python train.py --train_examples=145000 --horizontal_flip=false --questions_per_image=4 --encoder_isotropic=true --encoder_norm="rmsnorm" --encoder_inner_norm=false --encoder_patch_size=[4, 4] --fusion_encoder_layers=8 --fusion_encoder_norm="rmsnorm" --residual_init="scaled_by_depth" --precondition_frequency=16 --adamw_lr_other_params=0.00071
Rows from block 3 of the image encoder of a small model that answers yes/no questions on an image's attributes, named by matrix and row number. Rows with one number belong to one neuron. Each number is 128 + 32 x the weight over its row's rms, rounded and kept within 0 to 255. All counts start at 0. Numbers have three digits each. After the name is the row's rms in percent of the matrix's.
After each neuron's rows are labels from the 100 images, of 14976, where the neuron reaches its highest value: "top examples" is what is common among them. Only what is clearly more common there than usual is listed. The data: rendered roads seen from a driver's seat, with toy cars, trees and houses.
# fc1: MLP up (encoder.blocks.3.mlp.fc1.weight, 320x160), inputs 0-159
# fc2: MLP down (encoder.blocks.3.mlp.fc2.weight, 160x320, transposed), outputs 0-159

fc1.262 140:132091128107122120255109129157081139185093175153088151138169098181125146156162150153249154151124120192096137143136118098134109164179144099131148090158099109094105118141123146135155149106178151097092100090141096083148148106143131153148136115147143119098110108165158163118203094131097128116124083108094128179142170093122087090137121114141119141106065092148121120095133097159104134144115127190081093146156129097151067164101124117136148149143124156132162139119137121104163137197094151
fc2.262 114:125120129087067143067096100170134164121115114151136117172130142122125137132134149088105108120109131160122121113101107136111147139074136084140113088142138109166111088149090110163195152095198157098128106161189079174162110150057141182129180113104165125201133164159100134169143112040149147099100120101122075140130116111123149066201095167105136101127083152123145147128116204144108132104094178147148112121143130166137121078200155125146096094131168170118079124197089101094131109188110076
top examples: pine

fc1.150 116:092111102129137143255093139161125124115068109133060144105093123112100095132125082114109117089197120099149122155138114108106115132176164139150140143119129166137071131124108072095120067156165140143144085057140111105145136066138143086116086150130103121180113161120105131194173150222130100097135158171075143144119138107146117100142096120213151113118122176076149119132135102130126176126147170119130133109114170133075113108079198103130184076135122131138151148134157139127157121131132108
fc2.150 106:167122174103101179136096131141124101147168099110105112116051092065130161138147123177139157151083141130109052138126138134128170131130055129128099096113102132201142143062204099102140160119151087179103087147193183113160089098093104203110128116155136061122163163076120088096081150112105116116118114111179131129173092121120167122129157118120101147128168117105117189136137131154164218142095142154111179103148117144111159088136108131167103134148128135066181109181101127156147098155094117
top examples: pine

fc1.310 116:080139134119129209112114091104172139150106116158095110126089086126098071140145073118034072100134128155165164149118103106090083082121071163157140184150147120160151130162127081112089201157142096123102086126147131128149112142060138075111119127142181126087127178121106144149144060148127138143137133089165132221148147094178157124168114099162139111133093116114104134196135130138090121153128129171098111165108089153188140161105170151136166125115131207085124180164113155123181118132131115
fc2.310 115:165150117070128142104174139166119133175096096123137124131106130109117098125141141147130164173145164108160119122185106142111223185129161143147122129093079161081110176101030101120103080046122155121175082136036095131115085140130102109127131111073099151133098148077144066101139084141175134116126104123180162120104121168146189172089105160119134120133183081111131126137091133149080102107163120079123102107193118109203161143106136156112126101091120123156131103081083115166106137158126140
top examples: snowy verge; bends left

fc1.2 094:175130156170154123050082118176153145110141068168122145082188148144151148111143111080140114111086150109149138096057163142188177158165112181074201091105123145117124168134071158142156158115113184155127057119122146151162077107119160110088111151147137141110121135121097112185126130151200072128130158155128148100098147106119131127138152110133148084166091123143131173084175147129106128154108148207118126135138130136096155094129178119183180172127106147168091130087123120171177128126048168
fc2.2 099:135155084124165123113078141127072199113116088171131099063115128181189126173174112125075123128085117161098068086120154091129116125085119161148103077152123134118157074088070125182159165080175112094138191163124104128147097116128147149117065136138138136152156096116131167137129100161153105101149100129120136101181144144145169147085183093164147121078180123137122185129092081073119172095133153130131144114083094095143125161127169185085140124100170158144133124079083154168109154045124101
top examples: sandy verge

fc1.43 076:160111102155115118107126172167132118141160084159133138111180111096166199143090199147107143164133126144116095145115129152120137195107105145127108128119126169113122121119101170120135101156165094163084206117091149097142174142089130107120079142144098134083124064137158104071117183114153076134133189126172084149153165154111093089112071135189132084123120163107095146108111086116040152110084143114182174131123129113117174128149167146105167064196177165155066172156163090113146174140121139
fc2.43 086:128146103137089149195161131123159110119128122129073055130183162079105152133136143130102100169112124103124104134164104124152127094156155123136177162182134091145112160098017138119105114145112109187152117145110151133048083087141075143151117137142139115072056119128100170131157159143106155142079179128107121145112117118146159179067076072195155094082146101138083089131105155095155130110097155122121149168172170151158078110099147114133138181188126149141084110072182163125118134146138175
top examples: snowy verge; bends right

fc1.249 088:118125126206132068122096176146118135108061069054146132164130124185129173177142164073131102111140094105159107103130059127093127062099074115126139107146153102079165145167100134144125074115055094105162112141117100112086145082114132141156136070124082081104154099121082086109118127138140148106151162129114091119115111114142068168082140075081128108110116147107097160137105086228131164152116145171163078112114124155146082111113101107118158121129196153175132143153153097147131113093136171
fc2.249 093:067092115162118163107085121093147145054104151096089137110103122171145156128119163083155138109132101117100199085105130106069093124072139163222173088144162118094129128140212139083091165201179135189130141113178123130131181085084114175156131145169081151126116134111193103131187140104136171152104141080137140107120149111150095185088116109163107091167151115143168089115118090100099144130080113131127132129119160103113131054183181152141137141094141117137144096149105091114143107122148141
top examples: snowy verge; bends right; double yellow line

fc1.158 083:131088165125119078166142064122126137076040102144110160133153117158162109158148165106156120101139125149121122095136113077229156171154105153137083179181159193130132094131140104133161151158144138039130163173120213101076098151101089126122112176115104154137146112117111179128053141128083168153106077128159108119119091138127101121135132114122122157100118127085136134131149143119129132110106110148131173097116066131096152152041084139111130143207138194144106153146109142124169078149094111
fc2.158 092:166122180131096093067087105076053111110080133132165117117120099081086090132095121123153113118133128147127104125149163078130148109095088158136179138085090159138097138123076146145098133068137099149124163137128162135112147134115119093146129098099166055123118138120149168098169169119072050084131170109089139198115160103215105131105152145083145131189092127112129053135133239138109098168119127139126160136100127145095169144161107128137160105139068113114167072170154101133140091122100110
top examples: sandy verge

fc1.159 097:110141198115111095100155103128083202090070093118108119105079094116089118168116064154110118168093108110146136149161153121086113120091134133081149133064164134114184189120103072008067238183089121115108136126156131162157112185082092101158160133124100139115171109149137165122126133110120159140149193119135137128140099102073114104117110121153126085131137133121143132137173095079099162102139139129143156130145104137181085124089101124109121193161144154138165089158109108122149096155120119
fc2.159 099:115138147094218094100142108129140143094136093097088152089093095053076132182096198128151110191091081088128170167078115162123137147128128100132065135119095142176100139086100071198118158096126166122159097166063113102122132197186097115086102162163146073136126192111069133149143147156119090083172145126099150080121101133083093180149140140080115165100147085150124119107135109141135115142090088154163138151097127134150118132110084135147117116117151106143137158130112121152149105051130168
top examples: snowy verge

fc1.128 109:093141139166111152121121093121149125102079103121103129112106083104088144233112064177126125177093122073103125202128119147172133091125129194130137134113153104144167155093213119122128161123116164155110076156189101132152097082122163161120099086132167134155138185117112124117079131128143162126129114134108148147197121098063164096144088076076144113145032108151154101097165115105137156124127145152128094081148180102166117119139095139137103139153128197136142154159176141131152063091142174
fc2.128 110:132154110119202138152056118080150111122197163160152164142151127126153135133098092141084133136123198122118179124153135105092170089082116125089103175136085123117160137172156100112154180144126185106101080047091159107108137149149125084071013103152159092128121119166143126164110086118111111127131107146054130187101111144122152131089175167154089101141169145156149126119146125184149086156152143111100107166109112155092091121122128133123095124127153188068135174122121132103106184102068146
top examples: snowy verge

fc1.246 107:177110154191137126072167151107102126127092173101188158130102144132122185175152130105136144198120110156057101094124101144094139097129074122100173029111110107116163148148186154104153123123137146145128107151076113132132203091097122131168191141133096101166134165167113127081082094087152139095127048104163133136169139143142089072173171146112074125140156128147136150090109166131182170158079059145156193132148117075139090121140083121130160150148125158101117129152109151108132117129131097
fc2.246 099:051132105100045125113136059140138189088147112151127041148135103130137153156075118106098109136108137143135124129142115105095148134136102098118088140150140118168085133159099078163151125154138157132158097163173089110158171040135178180155102122141126095173111116097102124210115078119163095087113151105143095097143081101127148107136112119151125182156146177112129171142117153124163152167100112153130128112077147153159089152150141127167147069135134110084165129174132161059160045187144080
top examples: pine

fc1.270 107:155107084176096154129135123088147085117134105096177146085107153127102145213088176159102124115146073074160077152147144107151186182131136115113103130122119098147149126126117197087084149122185147106125104112116158113141206107141113112148142139092134163132068054100107084147127101152137135159124102149124145183137142164151131160087142108123146128150134163130218111104140096059143123152099181105161099141079095097173112148130146095110120150154181160110085118139071122091156169236127109
fc2.270 112:160170145094093145133173088139135098089152142150118139108121070110092147184085091190106127113107146151100117131189170151121098082073058121196192158122128117146092141128124146104146091111112084116161132140163195118138133133093106161152173085087103145131156091100101129104110110153132084179131107216082111159166149159144129136112103111126118163114110172127145129161210170172127116191100185116125142103159155189137152039140112118137150079088080119115093097138131153113102082100108160
top examples: sandy verge; vehicles: zero

fc1.241 086:115132180112133147124116127094064112088168062147158107109154140112149157147120154108150035172137147086127087139108146094101078095098078138114060139133125162030126173157161113139121092110187093160132107169148100124073084136114154083154162103136127110150166146113096103100126079152151186143124106116128151126147172137125134149077107129083136109121122124096084085117179154098099135111130126136108154100135184108134146079168119134116190119223182169164095075136124115084185178122144087
fc2.241 089:094073139145134139103166162108105086140133162102134125120068146169185094157155106130116176113145140143134187089100104118136133074180134155107131207143121136125105103133158110155118149136127148101113088138138157144132108162148133149085189115130196097074147135049173143112138182130113120157137132126100165121154098119089106127109130106080121065152161129140073134064104111248130149110151119098091109095185181161107169064138093091116068119079118150112140181112082099148123137094168179
top examples: pine; bends left

fc1.271 098:116157086121155085128157158094112128153114106125137110137175133183166175102148148162107125091093150102117178091077085100125110192159136139177068182140216138126101117092110115144147126122074138157081119134090143128134082083118102148158090137113084112143120062146076153122072105040122066137107128186129130107148120097182090142123107177121137143086111126116090126133089089076156084105110107132141119139150137095083130145067089103113188135071121133160105207131110143086158114109089190
fc2.271 096:127131157122140105159099133063126146073147093124093071143149142134161178068105137213127173181066114189106172151135141130105113086166075142125167128135133155072115132178162096127111077137090156155122122128169076097136142108077140098160085142115123113202187112140172114162147132096101122109128112174176075112114208125092097137069090166108136126127105103103130095144117155120165133076129209129094127161107139118139138172125138162153102128157122146127146195166140075100070182131112119
top examples: sandy verge

fc1.211 108:121136144113096082204127137144097131162072129153109080154111136142135097206113103133131166062103137136152162119102144069134129189163180103176085184140098110128107138173096099187153113148125105138133153146121073110121124157154143156112086105151126117059112127068178156151170094119102074103141090097139110134157099130083106099129103179129106100116086079097182128133150113104069100155094145127118107202135127137091100133052146106186107153113107155143149106137225091096162155180125129
fc2.211 097:055125197100148098148172115133120125147148122183097139134079127121155093151104131111071113124122122148142098164161137104121156102163115132127135143161107151188129096124179112131104065133124071091131133162173111120094145131105148158135139133144103089163173116155119112166143146086125111084071145141174139144162122085083118186078125081148125109098103176076113166159116116092167193153150195167113118123160145138128111148124082153205107033090149154108098036147101097064151144136178087
top examples: pine

fc1.22 117:079051139123116152101150150097166148130096084099120050118151150098081122151136159093143101107130118167116148173192175082072135140146135120127115082150130114169117080143158079138114145078100155141093143155114155122110151168122092138095166156123122184062142106192167132143084135199070085111179159082119146123114095124117075104138104068125172154107135134111162091166174161173151141168127121145145089187112112070068104143115124176104152094102123215139090096114157128127161129132117161
fc2.22 115:125182129105121096117168161077108163142133145083140167126152084154121156117130109130199094081128089144118136116127126049125115109172090164139165122119121168213100136067112089128134098152114099151155179088057147173089051108152145111136147130196131130086131147135132115110131125134102135164167143229120173115129100159092102104145115082152106110130120066113119079066050120095130098119162084110141159161173133104156121125117190123106123087166049104166171141126126133134154106117155149
top examples: lamp

fc1.229 111:141107077165139167128102148172106181071107090169088130111156110165095150139106068113109107131097099102106077106144142097115081113115117133123107137097167067074118122158116105098117222133131118129152136140123044171104221088093086109085126115121205141139170134120158105141074170117164118146079153110162118105153095118103135067075153142133058085171155082137124131137097089095119136106118141143071138117110086064126117121147124079103169162162123148158104142092146147112126099054112134
fc2.229 104:122116144101167146144113121145169157160146178118161190192110182140137110101128150069174145100124136152118096123155165067110107173158131148111083133174115138151080084129125134199143182120145114178126120102114162081074084088150065073118150113106095112144122133155150148153122136133188152153167116126143124137098166086134111096081047147106039122092109150111122102067105078118152156160131139179135125167191179123097107161146125064171093104108121154124105160110153117114159157183069156
top examples: snowy verge

fc1.20 080:127096143188147128114135149094128125133131176081107120046102158113111118128118143131147150161113134103173179138207099083116137089115178116122060050102148117077091128082098096178131173182159175069119129150117139060081132126131114177157115137161118141161110166171183033105137141129160097107129163141169113112141134115095126109097075107106185100095118167067086144103151122154088085131174159101102177135120122145106129111193072118160169119132171117137110140107108112105132096170137171
fc2.20 085:116041136062156140166166186142129119151187080130089146090104087180148134125147107132134150109178107086073112104165120132122154070079113154145133129114201109146161145114119085124142127094119169153125128118135133103102163120098151115114180118140108069066087210140131144159164142096116137132072131123119123122116139146136122079131179138173160084069116085102060121173093094144143106109163086143097138110117102082133143067101117147095060098133102123106038122094105084106116182149112168
top examples: sandy verge

fc1.143 101:152086159127167087186136121067130120104164119083147127120101159170123173153137101117045161181111127079145181122121097165187143073075091142102121152113134124112099127142147103137066146143124124130113101135095172168101175142131143091148164187177139157103073137114171174085146107120217054160104136154140122045143115131196133161117119126155120129137142110098141177173089106182115165153090096092121114094175154113129132101155065137101125132092128116164110103146123129114202116166090105
fc2.143 096:123063158151150167190130108126188140129157157084064135095139149066129142157149116124163157192105121144091098112109142105122090154094133119160119099156119114136127129115076132106114183093150086139051113138084087093170146131129097203170174153089146153137156115148116119144135122136071084126112071086099119102151115144160127133195115219131166146148095224097144177135107157156108155090127133131046174113131149126142126160167158156118145169096158107123154144107107183165167119123072124
top examples: pine; bends left